Rows from block 7, named by matrix and row number. Rows with one number belong to one channel. Each number is 50 + 15 x the weight over the matrix's rms, rounded and kept within 0 to 99. All counts start at 0.
# convs0: first 3x3 conv (model.blocks.7.convs.0.weight, 256x256x3x3), inputs 90-99, a 3x3 kernel for each
# convs1: second 3x3 conv (model.blocks.7.convs.1.weight, 256x256x3x3, transposed), outputs 90-99, a 3x3 kernel for each
convs0.50:39 37 63 53 49 67 63 47 55 39 41 38 40 34 36 43 47 22 71 30 08 87 40 00 99 51 21 29 38 61 25 40 58 27 41 51 29 36 43 51 49 49 58 47 33 26 50 44 33 66 57 24 56 66 46 38 50 52 47 45 61 62 48 70 79 78 61 78 99 58 86 99 52 46 43 54 44 38 59 39 51 49 50 56 44 48 49 41 35 30
convs1.50:63 48 40 88 65 50 80 62 48 44 36 38 32 43 17 35 45 26 33 70 88 55 63 89 43 61 67 31 35 43 28 52 56 19 44 42 28 37 53 22 33 33 38 29 42 41 38 39 35 46 72 30 55 64 51 33 50 62 33 49 51 40 41 82 55 66 81 60 63 60 63 57 54 72 76 27 55 66 62 65 75 59 40 27 72 51 55 57 65 60
convs0.51:57 46 29 53 49 42 58 59 53 51 47 54 37 51 52 38 63 43 75 64 58 51 23 45 57 40 48 65 47 47 55 52 40 78 74 60 40 38 43 40 48 49 55 68 81 66 51 38 49 53 49 68 55 40 64 64 45 56 83 79 47 50 64 46 35 11 54 55 10 49 56 08 67 66 65 42 55 42 33 31 24 33 33 41 39 32 34 27 20 50
convs1.51:53 56 63 54 54 56 31 28 32 53 67 46 78 80 54 72 70 51 44 53 53 32 45 44 29 41 50 48 35 44 57 59 49 47 50 26 61 53 53 56 45 69 60 66 76 40 58 27 25 49 18 20 32 28 38 54 43 56 64 64 44 74 66 26 41 40 52 59 66 50 48 43 52 46 50 33 29 16 67 61 55 52 77 74 60 63 57 58 68 41
convs0.52:35 45 67 48 42 51 44 50 43 44 54 45 53 67 42 37 47 47 45 44 32 51 53 44 51 57 53 59 44 53 57 36 61 57 56 60 58 61 53 55 67 54 46 62 55 64 77 61 67 84 67 62 62 49 51 71 80 45 23 33 45 43 51 47 29 14 86 92 46 59 66 56 55 47 54 53 40 48 63 55 47 39 50 50 46 73 75 23 54 60
convs1.52:49 50 60 45 42 57 53 66 74 43 39 48 44 57 53 39 57 60 40 48 43 47 59 39 47 37 24 62 58 53 56 64 69 48 46 66 64 56 52 66 44 60 57 61 68 46 58 49 37 59 36 37 34 29 28 31 34 41 45 44 02 27 12 42 49 70 58 57 51 53 63 64 65 58 54 73 72 60 67 73 68 56 69 59 45 45 53 67 65 53
convs0.53:35 40 68 25 31 54 37 33 38 35 40 53 32 60 63 27 36 61 39 35 47 40 40 33 31 28 23 55 50 43 56 57 54 51 65 71 38 35 36 32 37 33 51 62 55 45 42 21 52 43 24 47 42 44 52 34 36 31 29 44 34 53 59 46 62 40 49 54 30 36 26 35 42 45 54 48 49 53 52 44 53 26 13 25 33 29 30 35 47 31
convs1.53:50 57 67 51 66 69 55 69 71 45 39 52 56 50 62 55 49 48 62 60 50 51 47 56 43 60 47 62 76 62 70 71 60 46 54 56 62 66 74 74 79 66 86 69 61 65 61 67 65 50 54 34 41 43 60 42 41 47 17 27 43 19 33 49 50 48 45 56 57 47 49 60 47 34 42 57 52 49 47 59 60 45 24 39 39 11 33 49 44 46
convs0.54:39 63 62 53 71 69 48 89 71 55 55 60 41 46 48 46 34 38 36 44 50 30 40 63 32 34 54 48 68 56 41 52 43 44 61 46 80 79 70 63 59 58 60 48 62 39 37 54 43 51 74 50 55 57 75 44 68 55 40 65 42 38 55 53 45 62 36 32 45 34 36 25 54 72 48 52 73 57 27 58 54 52 50 17 40 39 24 29 33 24
convs1.54:63 71 69 32 28 56 12 20 35 61 51 43 71 49 54 73 54 52 42 56 63 56 82 71 77 80 83 45 48 53 53 33 63 42 43 44 56 58 48 52 45 43 45 48 37 26 64 64 26 54 70 39 42 49 45 50 44 53 57 57 51 61 44 42 43 53 33 29 53 36 43 48 30 37 55 55 43 52 36 21 30 35 45 62 41 55 62 43 44 46
convs0.55:60 70 64 40 60 48 30 31 42 52 36 40 55 21 33 53 46 47 42 32 31 49 40 30 46 34 31 42 48 43 51 50 42 46 42 35 52 61 62 65 57 54 60 65 55 42 44 37 55 58 49 46 55 80 67 75 42 66 70 41 68 71 60 80 64 67 53 40 52 36 29 45 57 74 68 64 86 68 58 73 61 64 51 57 67 56 38 54 63 37
convs1.55:53 55 41 58 59 48 41 50 46 54 30 46 47 44 37 54 62 38 62 38 54 56 58 68 66 61 57 40 52 48 56 53 52 70 78 62 39 54 57 42 54 64 48 73 56 37 39 47 54 46 45 72 50 52 54 46 57 81 57 61 67 43 48 46 60 57 61 61 67 47 45 39 49 57 44 58 53 30 33 40 23 52 39 45 54 57 49 40 54 52
convs0.56:54 26 31 47 16 19 48 41 52 42 63 41 35 36 40 46 44 39 49 59 56 60 78 56 45 49 48 38 45 44 34 41 43 43 59 65 55 51 48 51 46 54 39 44 63 43 39 58 23 35 57 46 58 54 66 57 86 71 54 60 71 87 69 46 51 39 58 38 28 66 55 31 48 41 56 58 51 46 50 51 55 46 64 45 44 66 44 38 37 67
convs1.56:56 75 66 58 77 72 56 78 49 39 45 40 52 50 65 56 55 70 66 57 48 65 52 52 73 53 42 57 44 37 51 44 23 59 42 12 42 53 49 28 37 47 37 49 57 30 38 30 61 59 55 52 40 12 35 55 59 28 66 59 26 69 63 59 57 51 52 51 31 65 61 55 48 50 34 54 73 49 53 74 69 64 48 61 44 33 44 59 47 47
convs0.57:60 43 51 57 35 42 53 44 50 33 35 41 35 40 37 45 43 44 29 50 31 48 50 19 52 34 15 62 50 51 57 30 40 57 50 60 58 41 65 55 51 47 35 62 53 40 30 49 38 35 33 45 28 32 61 46 33 49 44 50 54 37 51 47 55 95 41 49 71 33 43 62 55 65 42 56 46 23 36 50 32 48 24 38 59 28 32 53 36 49
convs1.57:66 68 55 73 66 56 58 62 64 37 54 39 44 45 55 52 46 37 46 63 62 58 48 61 38 60 57 65 38 56 52 17 38 37 03 11 73 63 45 47 41 58 41 41 52 46 38 52 46 42 55 47 50 42 53 57 65 57 52 41 61 41 42 24 49 56 30 45 69 34 39 44 61 36 39 81 57 68 85 85 90 56 38 63 49 44 66 45 44 46
convs0.58:18 47 58 25 30 38 32 18 18 51 46 39 75 66 62 67 91 81 75 94 99 54 46 68 42 34 58 35 38 25 57 80 55 47 56 40 68 66 36 60 63 35 58 62 59 40 39 41 53 54 53 55 58 58 23 09 26 23 30 35 10 24 33 49 31 42 64 62 36 42 57 25 54 71 61 40 57 54 36 56 42 45 60 41 48 58 18 51 53 51
convs1.58:53 70 50 59 76 67 44 61 47 88 83 73 57 77 72 47 45 46 43 45 25 55 56 54 50 54 59 57 47 36 43 49 51 45 66 58 50 35 35 36 29 45 41 38 36 51 63 67 46 65 53 51 54 53 67 57 59 58 29 54 51 36 57 42 69 72 62 75 79 64 61 57 69 65 26 67 38 26 74 55 35 48 60 50 55 61 59 53 61 51
convs0.59:48 69 55 45 88 65 34 69 55 59 43 50 45 31 47 49 39 45 58 68 51 66 75 63 62 58 45 30 35 25 37 44 48 34 43 58 33 57 32 34 44 39 29 45 50 67 70 76 91 59 63 74 61 70 53 54 52 59 55 49 39 41 47 70 58 40 69 46 44 66 44 29 57 59 66 54 55 60 57 57 55 65 71 61 65 68 53 55 50 42
convs1.59:47 44 29 52 47 34 50 50 32 47 50 59 47 42 45 54 52 54 49 40 52 54 50 58 67 59 60 42 42 49 54 40 53 54 56 52 80 91 92 99 99 99 94 99 99 67 72 66 73 87 69 85 78 70 54 43 51 44 45 52 38 40 38 33 41 45 26 30 32 41 38 36 43 50 45 55 38 41 43 44 39 38 39 33 53 49 50 36 35 35
convs0.60:36 19 17 38 07 15 52 17 17 52 55 55 69 67 63 66 75 64 64 47 54 57 48 58 65 49 60 44 41 59 56 43 57 62 47 59 51 58 85 37 65 64 26 41 59 52 55 36 39 36 43 46 54 52 76 59 56 40 48 42 59 42 34 51 58 43 59 53 34 51 57 30 44 57 30 41 62 48 24 36 34 64 48 87 49 56 79 32 46 29
convs1.60:71 82 55 56 63 56 48 58 33 62 67 55 67 60 42 69 60 45 43 37 64 47 50 57 68 55 70 39 37 56 52 50 50 71 67 56 67 57 54 67 58 45 76 60 71 43 36 45 56 65 51 22 16 15 32 35 50 35 31 41 43 49 54 73 65 80 61 55 63 42 45 70 63 63 49 59 43 37 77 62 82 32 50 43 59 73 60 57 67 63
convs0.61:43 44 21 80 62 36 66 75 66 50 51 53 36 36 52 41 31 31 41 49 35 45 51 38 52 43 35 48 53 61 51 78 83 76 87 96 33 51 67 24 47 55 21 33 47 40 36 32 61 64 44 69 66 47 65 62 55 58 68 86 79 80 87 56 32 20 45 30 26 63 50 38 43 44 45 54 66 52 57 71 58 40 43 54 34 38 39 37 36 35
convs1.61:41 51 32 50 26 39 31 18 15 54 48 59 36 39 60 61 51 68 40 42 34 56 43 58 60 46 35 44 50 58 67 75 50 37 33 36 65 46 49 65 40 52 84 63 68 52 37 58 55 53 58 77 68 55 63 78 60 63 69 65 50 77 43 57 77 77 46 52 60 40 44 53 56 57 69 34 63 47 56 67 64 41 34 51 49 39 41 56 47 54
convs0.62:48 44 54 30 35 61 33 39 53 59 57 68 32 49 63 39 42 55 53 64 68 48 55 77 52 64 65 62 53 60 45 34 42 48 32 41 53 52 50 42 55 64 47 62 49 52 39 26 50 46 60 70 66 68 57 44 23 49 25 32 54 30 50 42 41 30 46 34 26 63 47 25 52 41 51 47 31 34 42 43 30 51 56 52 52 44 75 59 62 61
convs1.62:55 63 64 66 61 65 49 62 52 51 63 38 63 46 54 35 24 27 50 72 42 52 59 57 54 73 48 71 53 53 72 61 63 58 32 73 30 59 66 45 49 56 55 53 41 56 43 46 51 58 45 53 27 36 53 63 60 35 33 40 42 39 27 61 53 52 65 50 48 79 65 51 51 57 50 56 47 55 40 57 57 51 58 47 49 68 65 27 46 79
convs0.63:65 75 57 52 61 60 49 54 46 58 58 77 47 53 52 60 66 62 60 69 49 65 64 43 62 73 53 58 53 57 57 50 54 45 57 53 16 22 17 21 31 18 23 23 12 71 53 41 61 69 42 52 53 42 51 52 77 59 45 90 73 61 86 44 33 22 44 31 25 36 30 30 47 46 50 55 48 60 46 46 43 42 31 26 32 39 32 46 42 35
convs1.63:44 44 37 41 58 51 41 61 41 48 38 55 29 21 44 54 39 58 38 49 26 54 55 42 23 54 26 45 48 37 48 34 33 45 24 33 60 59 61 55 75 72 51 71 61 42 54 65 33 47 68 32 35 61 35 43 17 51 75 49 34 81 44 76 70 80 57 56 41 36 31 31 47 47 46 63 48 52 46 30 38 54 47 51 46 33 37 41 39 25
convs0.64:71 43 24 69 37 30 52 18 18 32 57 57 27 53 77 42 66 63 41 52 64 55 66 66 52 56 51 45 56 53 41 36 51 50 32 62 69 40 31 32 14 45 33 48 64 47 56 50 45 58 32 38 61 41 69 84 59 82 67 21 54 34 23 40 46 35 38 46 40 49 43 35 41 59 51 53 56 40 41 38 11 67 74 53 67 58 28 39 36 10
convs1.64:57 51 37 46 57 36 33 40 35 50 47 63 29 43 46 59 36 46 44 65 70 59 78 56 55 60 81 60 44 48 55 53 44 48 60 45 59 37 48 57 46 39 65 58 71 56 70 55 65 71 39 51 44 36 51 56 43 54 39 42 72 32 57 62 59 62 67 56 64 59 62 63 51 51 41 58 62 53 52 80 52 39 35 42 48 57 55 56 69 74
convs0.65:62 72 76 58 66 54 50 46 45 59 66 64 65 62 60 48 64 67 47 45 45 57 57 55 69 65 62 44 41 51 62 59 75 60 59 68 55 59 46 70 72 45 52 64 35 46 47 45 71 58 55 65 69 56 61 78 81 54 50 63 67 60 60 78 58 68 66 43 51 75 48 56 43 46 43 49 65 51 45 57 55 43 39 75 52 67 82 58 79 81
convs1.65:49 65 79 50 60 63 49 53 46 51 49 65 69 65 68 44 60 48 42 55 47 51 45 45 42 42 48 54 70 54 46 65 46 30 54 42 75 90 78 83 95 87 60 81 70 58 50 41 51 44 38 46 50 63 59 43 51 40 43 46 40 36 39 21 54 41 35 59 54 26 44 65 48 51 61 44 52 50 52 47 75 49 25 27 42 13 07 39 12 25
convs0.66:65 53 25 83 70 17 84 70 24 58 70 63 61 58 58 68 60 57 44 44 42 68 58 39 52 38 21 39 53 46 64 52 54 61 54 64 38 51 70 31 51 87 37 33 64 46 39 36 53 37 32 43 51 47 32 27 38 66 42 43 54 37 39 60 68 49 43 68 52 38 52 42 53 57 50 50 47 46 52 43 36 39 43 57 26 64 93 27 58 73
convs1.66:41 44 39 54 44 38 62 48 43 26 42 45 27 41 34 18 22 27 58 43 67 50 33 48 69 33 49 30 48 47 47 63 32 33 57 63 39 29 32 60 63 41 44 49 43 67 66 35 49 80 54 29 61 80 40 30 59 56 46 39 50 45 53 62 36 63 40 46 54 65 41 77 36 55 64 48 44 74 23 36 61 84 77 46 87 96 54 93 90 60
convs0.67:58 75 76 40 59 53 57 52 55 48 45 57 63 58 61 52 35 49 43 33 30 61 51 45 57 66 63 51 36 35 44 49 56 51 61 45 60 56 58 61 41 55 50 32 47 45 08 38 35 37 43 24 38 25 64 62 56 63 63 29 49 45 38 60 49 48 70 44 43 60 59 41 64 56 39 50 66 60 46 42 47 39 65 51 74 84 85 87 72 65
convs1.67:61 74 68 62 77 60 67 59 76 45 46 51 39 35 36 37 50 42 61 46 74 55 71 82 60 56 75 52 58 50 57 62 59 44 59 54 41 39 57 47 50 48 49 33 54 48 41 27 47 43 37 53 52 50 42 52 44 45 43 38 36 51 28 30 50 45 58 42 37 47 56 58 72 71 67 47 62 71 41 53 66 44 61 62 42 62 63 43 54 64
convs0.68:59 73 47 73 59 25 53 56 27 37 41 33 34 45 25 51 42 26 72 43 35 99 52 20 99 74 54 35 48 68 68 51 55 46 46 52 43 47 53 54 57 73 44 43 46 54 49 47 45 43 27 34 49 04 51 32 38 49 54 70 49 52 74 52 51 50 58 63 48 62 48 56 64 46 33 60 42 36 70 63 60 41 55 27 56 66 60 40 50 74
convs1.68:58 41 52 42 46 61 51 44 62 63 45 53 64 44 44 51 43 34 63 82 97 43 65 83 49 53 80 47 38 60 70 46 67 59 51 73 31 21 37 28 30 43 18 22 47 43 37 85 43 43 53 52 71 35 45 45 45 43 37 27 69 56 56 46 48 37 50 45 45 45 45 42 70 60 28 62 60 51 49 72 62 42 72 82 43 45 49 52 41 44
convs0.69:74 58 71 48 56 69 37 57 47 53 38 44 66 55 47 68 78 43 71 51 24 58 63 43 87 71 44 55 44 59 50 58 44 49 47 26 31 38 60 48 50 56 72 71 65 58 53 56 78 84 78 47 31 49 52 77 37 47 55 59 32 27 48 45 40 55 48 36 25 70 45 19 52 39 52 59 39 40 57 62 49 27 43 53 47 41 43 59 49 53
convs1.69:78 67 78 67 63 57 46 27 49 70 71 68 40 54 66 50 60 58 49 33 55 80 51 61 72 41 83 43 30 84 52 52 73 55 73 77 54 65 61 45 45 43 56 59 42 38 57 53 43 73 42 40 38 55 35 37 28 33 65 57 22 27 59 83 69 90 83 77 90 45 46 69 32 37 35 47 32 21 53 68 35 26 22 34 45 18 30 46 29 43
convs0.70:59 41 50 35 53 71 45 56 81 34 32 30 33 25 28 27 31 37 40 46 73 40 44 59 36 32 60 76 59 73 55 43 47 35 34 49 66 99 81 49 69 69 18 20 11 44 48 62 31 37 52 33 36 65 35 29 29 55 46 36 66 49 53 50 44 33 58 47 54 41 49 53 51 40 54 71 55 59 50 52 62 75 68 64 57 58 59 32 23 16
convs1.70:18 14 31 46 48 39 59 60 60 23 38 37 17 48 34 60 41 42 50 47 45 53 49 56 32 32 14 58 54 50 53 57 50 65 49 52 45 42 45 31 16 08 43 38 01 55 63 55 60 40 53 76 44 39 48 49 25 47 56 39 41 32 29 41 25 23 51 46 40 53 42 52 56 66 46 49 57 51 54 43 58 49 36 25 44 41 42 55 57 57
convs0.71:39 48 45 35 51 48 52 40 48 78 74 57 53 58 54 46 54 42 43 44 46 51 56 55 49 57 52 26 21 33 48 58 59 48 45 47 64 70 67 78 65 69 52 36 29 54 70 60 45 46 62 47 40 47 47 45 41 36 30 33 54 47 54 58 58 50 59 43 30 50 33 32 17 23 38 41 44 61 51 52 59 37 18 53 49 52 78 34 48 43
convs1.71:44 52 58 65 82 77 57 74 64 38 43 29 48 55 33 48 44 66 47 48 30 54 53 49 44 49 38 57 56 25 51 52 17 50 52 24 48 58 59 45 50 33 39 46 54 60 62 49 67 64 43 80 72 39 29 30 27 50 50 40 41 46 43 68 59 61 71 54 53 74 62 64 58 58 49 69 63 52 40 60 64 61 47 43 29 35 35 26 26 43
convs0.72:53 26 30 64 55 20 63 62 42 56 30 50 41 27 53 29 41 31 50 50 56 60 58 58 44 42 42 59 52 52 46 53 54 55 45 46 51 50 36 19 24 35 33 29 38 37 50 79 35 35 58 54 55 52 47 22 38 58 47 35 54 51 48 44 40 45 48 54 61 53 54 68 51 44 48 52 58 53 36 36 43 44 49 56 16 10 37 08 05 14
convs1.72:52 45 20 27 48 24 26 27 45 41 49 63 23 37 29 42 49 18 54 45 21 63 79 21 74 60 50 59 72 76 49 68 88 35 78 41 49 41 47 52 53 40 72 66 68 38 47 33 51 40 39 63 61 50 49 57 58 48 39 54 75 67 72 42 50 56 34 30 34 42 43 49 59 54 48 54 70 46 54 60 58 41 37 50 37 48 53 40 43 37
convs0.73:74 71 51 62 82 63 50 63 64 45 35 50 48 37 36 69 43 38 32 25 46 41 45 68 29 41 70 52 44 39 48 39 40 34 45 47 42 50 52 49 42 43 59 54 66 49 53 42 39 42 48 52 46 39 55 35 21 52 34 49 30 31 55 71 86 99 50 56 82 51 35 43 46 39 40 40 41 53 31 36 42 29 27 51 22 45 56 43 76 61
convs1.73:67 57 64 68 49 45 65 56 46 51 53 37 69 69 52 55 57 54 44 53 58 48 64 66 45 56 74 42 44 45 71 52 53 47 45 50 35 33 57 51 38 55 47 35 58 57 67 55 56 58 55 53 49 37 51 60 45 58 70 74 60 82 65 56 24 21 45 36 16 51 29 16 46 49 58 43 64 65 57 66 71 83 92 62 76 76 68 61 69 56
convs0.74:68 67 45 34 43 33 31 34 53 51 51 44 60 68 44 63 62 40 80 55 60 67 45 43 64 51 38 58 62 51 64 63 55 68 54 70 60 27 42 59 43 59 42 31 54 37 45 38 38 52 66 43 63 57 34 58 47 36 61 65 39 55 46 69 50 32 54 46 40 64 32 47 61 42 42 71 37 28 58 61 32 36 40 53 59 99 99 48 74 49
convs1.74:61 54 58 44 38 43 51 54 52 38 50 42 52 32 56 38 64 57 43 48 75 54 61 70 56 52 70 34 66 44 56 68 44 63 73 52 38 28 48 69 38 44 41 29 36 48 56 33 48 61 34 30 53 38 66 63 48 40 45 42 44 66 54 53 57 66 56 75 64 32 30 47 76 80 61 56 64 76 52 58 75 58 68 47 47 75 40 75 69 42
convs0.75:41 55 56 43 45 45 34 39 46 46 45 30 39 45 60 37 33 41 33 34 45 52 39 47 54 47 51 25 48 48 26 29 36 35 25 34 75 86 69 42 79 60 46 63 64 47 52 39 50 39 48 59 49 44 55 67 71 67 41 63 65 51 61 45 37 33 26 20 26 34 37 30 46 31 51 59 62 63 45 50 47 55 55 70 40 29 68 69 54 65
convs1.75:68 56 38 80 62 63 77 76 62 58 40 49 51 62 56 52 50 57 52 56 44 52 79 62 54 49 47 41 61 41 39 32 25 58 40 24 51 36 37 38 46 23 58 44 30 47 47 42 38 32 24 45 46 52 34 31 27 37 51 19 35 32 24 41 58 58 33 37 55 39 53 39 48 52 24 67 64 30 73 55 31 49 53 42 56 56 36 59 60 51
convs0.76:32 37 64 17 42 53 21 42 54 50 48 63 42 49 72 45 48 52 30 27 38 25 34 47 50 59 57 54 53 50 53 51 42 48 51 30 29 26 47 24 25 48 26 33 51 19 47 46 36 56 41 40 38 45 27 48 55 24 69 55 38 51 31 37 42 87 16 19 93 22 35 62 66 54 33 92 68 27 71 52 48 59 26 33 26 13 47 48 32 49
convs1.76:45 61 33 40 51 39 55 55 44 27 34 56 44 40 61 38 51 40 49 45 65 66 67 76 56 64 73 53 53 54 33 84 53 48 78 66 41 48 37 59 58 39 51 49 40 40 33 50 66 37 58 29 35 46 37 43 65 59 44 64 58 45 72 01 44 56 26 45 72 24 32 59 81 43 77 69 71 78 54 53 70 27 24 43 21 34 47 32 19 24
convs0.77:62 44 49 43 36 34 43 53 60 29 32 42 31 42 36 37 39 33 39 34 37 30 20 32 52 35 41 58 34 44 50 46 49 49 57 36 50 48 93 55 41 82 51 61 63 31 61 47 38 31 36 32 42 41 55 57 47 39 31 66 56 58 76 53 45 50 29 52 67 23 42 65 50 48 48 57 53 57 44 53 51 57 48 61 56 27 34 72 46 51
convs1.77:58 59 47 52 67 62 37 44 42 42 38 40 50 20 37 42 42 52 59 45 37 47 33 27 44 51 38 64 67 58 64 62 41 45 70 34 68 46 53 62 45 63 62 44 64 56 22 42 61 30 55 58 48 71 58 57 62 49 52 52 70 46 59 51 60 65 51 53 57 46 37 47 50 64 53 34 74 66 54 76 77 45 52 59 41 50 55 39 67 81
convs0.78:32 26 52 20 18 42 38 39 63 44 53 58 50 44 44 41 53 48 58 62 69 53 58 60 66 48 47 44 40 54 50 31 55 47 41 47 37 56 48 41 71 63 38 64 56 55 49 59 56 55 44 44 36 31 61 62 66 60 46 52 56 44 62 52 40 19 49 56 35 48 39 45 29 48 39 27 41 42 64 59 63 56 53 54 24 38 69 44 54 62
convs1.78:55 53 47 60 50 58 54 63 64 42 50 88 72 66 72 32 41 36 26 25 48 39 63 46 51 47 78 46 75 63 17 72 46 49 53 58 71 29 16 62 32 10 64 38 10 67 75 48 85 99 83 45 59 83 53 49 46 43 45 41 27 25 48 43 53 47 67 64 21 59 50 16 55 38 45 65 42 41 51 59 41 67 47 53 34 45 46 48 44 40
convs0.79:41 26 31 32 14 48 43 43 68 39 43 56 49 50 57 49 54 59 43 51 37 45 48 42 31 54 56 66 56 63 46 54 61 36 50 57 47 45 63 54 49 58 53 51 62 56 51 69 50 72 76 44 45 57 41 39 62 52 59 73 68 74 63 58 60 43 78 57 34 63 56 44 65 73 54 56 69 56 32 34 42 62 66 54 74 76 49 65 61 51
convs1.79:44 54 46 52 48 48 44 63 51 67 63 67 36 49 58 44 32 38 13 19 28 53 45 29 23 18 23 21 49 41 21 32 26 35 43 34 43 41 46 52 56 62 53 60 52 71 77 55 60 55 36 51 56 36 53 66 66 58 57 57 51 65 62 50 42 34 52 43 32 68 62 54 30 42 24 51 62 42 63 80 71 46 60 51 49 62 50 44 49 50
convs0.80:43 48 33 54 59 41 74 73 54 32 61 47 36 46 35 39 38 42 63 77 61 67 78 74 50 60 56 30 51 35 48 47 28 43 40 41 55 68 65 50 54 37 48 36 58 67 57 48 43 42 29 59 48 38 00 07 37 09 11 28 26 16 24 64 65 30 77 54 31 58 25 21 43 43 55 45 46 56 77 63 64 38 40 56 43 27 34 37 28 29
convs1.80:61 49 53 53 54 57 60 64 66 66 69 72 48 53 62 56 53 66 45 53 58 41 46 59 30 47 79 47 66 50 57 62 65 44 63 59 27 28 40 39 46 45 41 58 35 47 57 44 30 23 30 43 48 26 54 47 40 59 35 26 57 40 46 44 43 43 71 69 45 65 56 46 69 55 64 70 53 80 69 60 69 60 48 48 48 42 32 45 52 51
convs0.81:31 62 45 33 76 56 62 70 45 35 38 50 58 58 51 43 47 41 50 50 31 39 54 40 46 57 65 55 51 44 54 59 43 46 36 18 63 55 68 28 41 54 21 31 32 64 48 53 52 59 69 69 53 53 75 72 62 42 54 38 52 60 30 60 53 48 67 67 63 43 25 33 42 60 37 40 42 38 40 39 46 62 34 53 54 39 28 63 38 30
convs1.81:48 34 31 46 36 33 32 46 34 47 40 67 56 55 72 77 51 65 67 46 55 53 47 61 51 51 45 38 49 45 43 51 48 39 56 35 42 63 67 37 46 52 25 33 47 46 48 38 47 73 68 56 61 46 47 41 39 37 34 40 54 48 44 36 61 70 50 76 78 51 60 46 44 30 20 33 42 38 34 44 14 61 50 40 47 41 38 32 36 37
convs0.82:48 58 60 44 48 55 71 42 30 57 52 64 46 47 57 45 30 31 42 45 68 39 38 49 43 39 54 51 53 28 55 66 45 65 35 38 45 46 65 38 36 51 25 44 57 54 49 75 53 50 82 57 49 84 42 42 51 41 47 38 52 47 47 55 59 31 75 56 46 84 66 56 50 58 58 51 66 64 59 60 57 36 45 28 54 41 40 49 54 56
convs1.82:55 49 36 45 38 42 25 48 51 44 43 43 59 31 46 35 43 42 58 61 61 88 76 70 67 84 59 61 63 67 47 68 68 50 53 90 59 56 49 34 33 35 41 39 46 91 69 72 67 62 56 58 67 58 57 26 39 59 39 20 51 45 37 40 53 56 30 59 65 31 42 52 52 50 59 58 81 77 59 56 52 32 40 44 45 50 43 39 42 38
convs0.83:52 38 31 45 24 31 45 37 52 65 59 54 50 41 43 43 47 44 37 32 34 37 34 42 46 49 49 52 53 52 58 60 57 60 61 62 64 54 71 60 50 69 60 47 64 41 42 42 43 45 58 59 73 58 50 49 28 64 59 59 57 49 53 30 29 53 22 26 32 32 25 52 50 35 40 45 40 29 48 37 46 62 52 39 63 66 48 52 50 35
convs1.83:52 32 39 40 35 38 48 34 39 40 30 48 18 24 41 30 35 47 53 44 29 45 40 25 43 43 26 50 41 55 42 46 50 60 43 39 35 33 51 40 42 51 22 22 23 45 26 35 55 39 42 73 51 68 60 50 40 51 42 54 53 43 43 55 53 51 49 37 45 47 31 25 47 54 74 53 51 62 57 55 58 56 45 68 71 59 61 60 69 65
convs0.84:43 54 60 61 54 67 50 34 35 76 59 54 70 56 49 65 70 70 41 41 31 54 49 48 66 48 50 36 41 45 36 39 65 43 35 56 26 35 39 35 34 63 44 55 93 37 61 58 46 69 58 36 66 66 64 59 45 62 73 56 83 53 55 64 61 48 66 57 51 68 61 42 74 48 36 73 48 32 65 47 49 65 57 61 65 45 36 69 52 45
convs1.84:55 46 28 52 39 42 34 38 47 48 58 59 51 59 66 59 55 57 62 58 51 62 50 48 74 59 34 42 46 53 25 40 37 30 27 38 18 41 37 24 49 52 23 63 39 35 34 30 37 42 46 42 33 38 32 34 28 45 35 45 48 28 16 43 45 68 44 60 78 36 64 62 45 56 40 56 57 57 68 55 52 75 73 76 39 46 53 57 50 51
convs0.85:54 55 25 64 51 37 41 15 21 59 55 47 50 67 70 32 59 71 56 47 44 46 46 56 27 31 32 76 74 58 63 69 60 49 47 46 53 61 80 53 50 67 35 31 36 51 38 56 61 44 45 76 43 31 60 69 57 73 98 72 60 79 68 29 34 40 31 60 76 33 78 74 54 57 56 46 54 44 41 48 45 31 41 54 40 34 53 39 50 49
convs1.85:40 51 49 50 34 38 46 61 54 55 47 52 27 43 49 38 44 36 54 45 45 48 26 42 45 35 61 51 59 66 47 54 47 64 45 42 74 72 82 72 71 86 80 71 75 68 60 58 61 45 38 43 50 45 29 47 45 18 27 30 25 32 50 37 36 43 25 35 51 72 68 76 37 26 33 54 41 31 49 56 60 40 55 53 39 48 56 40 47 40
convs0.86:63 59 73 55 28 56 62 50 77 46 45 39 56 50 39 70 43 48 45 37 33 42 40 37 43 46 39 46 63 63 57 50 53 59 69 65 36 42 59 33 64 74 56 85 99 73 41 63 60 31 54 60 72 43 65 41 48 38 29 30 30 27 31 35 37 32 39 37 24 27 33 41 50 50 49 62 64 49 59 58 42 21 32 55 20 99 99 28 99 78
convs1.86:59 55 67 60 47 65 64 58 66 39 48 44 39 57 51 47 48 47 67 51 42 54 42 37 74 55 17 58 56 35 53 51 43 38 46 38 59 67 43 52 62 42 35 43 27 16 45 26 22 41 41 45 47 48 52 40 48 48 42 54 45 53 49 51 66 36 41 53 28 48 46 43 41 44 57 41 29 44 39 39 51 97 97 86 99 87 73 86 80 79
convs0.87:45 46 48 75 80 62 74 65 33 54 32 39 50 54 52 49 54 76 61 72 87 50 48 65 64 52 56 29 46 42 30 43 37 53 57 42 36 24 31 31 29 32 40 30 35 43 47 64 42 47 38 49 28 39 44 32 28 69 64 57 68 79 33 61 49 31 72 59 35 95 57 48 46 62 51 61 75 72 57 69 49 73 54 53 78 63 62 73 73 68
convs1.87:62 48 33 41 56 09 65 57 46 40 43 47 31 38 54 48 38 46 48 40 47 59 54 65 68 72 78 58 54 70 70 47 56 75 58 69 37 46 52 53 54 63 46 40 57 54 57 64 37 51 45 32 36 38 49 58 64 28 42 63 42 42 45 61 94 89 77 64 52 65 53 32 14 14 23 13 41 35 24 38 27 57 65 63 61 73 62 78 68 62